From a checkpoint of a small image classifier: arch convnext.
Rows from block 7 of a small image classifier, named by matrix and row number. Rows with one number within an expert belong to one neuron, the router's apart. Each number is 128 + 32 x the weight over its row's rms, rounded and kept within 0 to 255. All counts start at 0. Numbers have three digits each. After the name is the row's rms in percent of the matrix's.
Before each expert's rows are labels from the 100 images, of 14848, where the router gives the expert most weight on average: "top examples" is what is common among them; "peak on" is the class under the peak. Only what is clearly more common there than usual is listed. The data: rendered roads seen from a driver's seat, with toy cars, trees and houses.
# router: router (model.blocks.7.mlp.router.weight, 8x128, trained with AdamW), inputs 0-127
# up: expert up (model.blocks.7.mlp.up, 8x64x128), inputs 0-127
# down: expert down (model.blocks.7.mlp.down, 8x128x64, transposed), outputs 0-127

# expert 1
top examples: bends right
peak on: sky
router.1 084:115099080125137169068173165111142164120074131159107169128092159095147184090215095140123104149188164082114136120129188099149120100121099143138129160116125155116152118116079136158133181188112087123149121140096126070122094089101096139181092102130077129176188075143202150109090122147137126098145174067073149076133120141153088102114122122130065146110129120135150108143145123117103121137049
up.2 133:107099104143134178133183135101114119159117092119168160152138165167136124069049194115109146091157105121168074191135143137185125149130152072071148116115103131164123162149138162088138127147091156127142144179142158066083109104125159071255111146088147128201147114096098137130102118122145133152104161105121118148110091123103146113136121117096099075140177115092087104123103141138111152138139
down.2 113:138153103105114112091112148149094169139112163098094118101146153132122150171229125132154125110143136173150128079115084095150147255116131123166100141143142125093120146223112067138120128096083117111144096185143153102123163129175157151149109146138127091195127135133124096151135133145127115099135123117183128101115156193124145108057154153128110099136134117141107140126188081169114163124138
up.3 111:135134126125089164133103146131125136102093106121130160120149085122115138122041153112119110071132119151192083096116145141172115097097034130154101145125118162111134069148117175123156202162164117141140098087130116104115102142174111063195137147173149163107129096158146108124132124179080137176085141125098104189111152095187140151117064081191182147132150120074148133146126090195162131145138
down.3 105:182152190146177104076109136109120097148126139093142108072075082150135133171174129120082120121176139141093109054099100131078075145132132120141135117196112135137165062121131113093197148151158126175076065141155110139105158172091117177129090119112089074129120128115145148094129130137123094149191185142128142114130102129143147204160108138156207158089146128081103133099096156157162121143159

# expert 6
top examples: vehicles: zero; bends right
peak on: verge
router.6 100:143078132120108135132051181138161107168165131169136119146167190202173122151207140138144149151150163202117092128152093180126136114103157077126114167169126157131163113083132105119129164128174082201116124107131147147134142113110088129105102104151117120122134116066170123139139145116157095140080117108141109150096089112091120100064103142105091126106143174127159159176107105180046088079179
up.2 087:085154145105087147133125137160132176098136098062143119083147134118159088177097153083143123123117116183135135151159115109152134137188110095083123128085155157150101113124089178122127174146185156080136098184168129136072137089178077133119125088075091146084101127101135113110113183081177174019134174113088106127165066128097172088117129115113163166129138145158147142125128168181125114163101
down.2 094:154115095082137139143165163141132139151055099170121150077147156110124109103107107176091157111104121101082206191167103124112118130106097137081114150111099066106075145161112090119129172119097049167100072095150102117091052157122158133092136140091122109138117095132161133102111147070109117129124077121090144124079172090170161098090117093050082119157135123103136106108126155096128200143155
up.3 098:168094071082136132103132145147145123118125128118048114109099091119133150128098127102192101082149141161124084106090116130154123107105139173126141137141126071095105137170061173155100135104137129052106165117117131131066148045171150154159129179119123112106138115086062120149184185075161126129089103156161119172145148112167170169152156150144123076125170135081142166193127109160197159127134
down.3 099:187103094104148101150138145155118140117178145071149089153121186152079118111075104106124144132042141149141130155131108210111132137122103167062159148148151124099074106143152156152081117126167185099126158074187178132149075141157153090175134125122120090153169117127132124094180104161122123118159152173148182127121150115082149092188129124131160173151102093110085153064124163112055159122116

# expert 7
top examples: bends left; crossing stripes; vehicles: zero
peak on: road
router.7 105:115135143136096128111118087111148110129120069092116142179145143118144100115162168078119157137134125131131139137071188147155111127187093168095135122133061082114168150147143109082164090151129154084139119103137126078138175218133124141107155128090118131058113144115042077098112162090122172135145116196104108138131144186122164186121166121172140085112153107106132128127180169142061098045129
up.0 128:133142073102140137167114126150171118114128113110179186120130149133119148224086075098077147121139115145141076112167193140133087195119137134094164087073122094126130123184133087114116160110180089035141148160142106140133155106133124068124104085119123114168104099167096067160125129110140126153080114126080110132169092109137144126079135138116120121135111165119154138229186145173156123105145
down.0 111:077109177165150144107113138113069169176094181138140165126151103117151058091095136157108146150154167130207104141149153143096130134135087155095151132091225145138127115149135098087140170130128114130185113087077150131122147135152068157149128235122121094084160182115119098146138136166136097129155086125149133115134110132128111081159183159084116176106203144144168132184123140148095118105139
up.1 110:084110112115169117129097138097167088104128100070156158114136117113141123172157145105139122144159114147141109159176082156109084146103130081127151073095121136112120117155128161149121081150149094074096161161131158113133139075147113154122193172145149086201142157109110090083122164138155109134105137106081101218175145149133075108081124176118152203147063106137058139211146080150157143151148
down.1 109:166192089116196186126160096117172098141056168103120182123101125108086046124081150081151123155075104127143081125102174116102124084154173138075153064099193127109142041185087116098144139179154125136137126097119162146122122120137126105144141150133156147119131118192144158146062108160126078157174147146057177158161119136116127158109170129113159111149142120120130105118157126136120135140134

# expert 3
top examples: solid white line; vehicles: zero
peak on: road
router.3 104:184160170164102122179182077115141149122104162142109109126077137210112075104123123166108182134069117147121175117144120091090172106132081172166143155105153194094101108164115138121107162115139105102110129118101103161120102062132136116138068131098079134085120176155085146112137171152086089124151164157154133095116128140182129088152099112151156148148133135141026076151121153157111073172103
up.2 109:093145078170121163115157136101127189124117099143137161136154125154110183125130104099110122154123113140123227119104089211221160131113111099131121142115114115149119136162111150126126104121155154148135126110105100115133136121153132172141125136138102140099153128121113150141129116153000123111107106130145126093104148106086099125164129130106147081143145109119151104094093176153128148093151
down.2 111:127154158073121158115091129141125131163169111071098151199128114154142125182132120119134094121123168153169122054149101138141061082180119143113119102135114163088142117138087130131155106121069124122107132136099120106090154115166128120136069136119121140088127135158117152145169124108255148139181173099074092118143131146114177105111115129111171130107122141039057090127149108158160091120082
up.3 118:113122152116128097121122133147148102123141164083117114111121089159150125125080116134175115087095094124154164150182118163142150120171081127126106094163062123145127144126106185138096119108145110124153108134082169150165118000100116130143062173109168091155077092127124042129113171095109158128113089176166166132112136121136117155111183153148195161096128129115134115118147158115141127124215
down.3 114:140110128132117132148118050112152158139140170141140116130129151252150132115090145087140097085116159139121140140140093141146044142141138110097095107153129147094128128121118181126140099132146114171127184138102146127115108077079148066149057127147220144125119135095131143128131173143154116113119131122141126139193098104114174090150156083054179155157226141108161119157147130174163112131167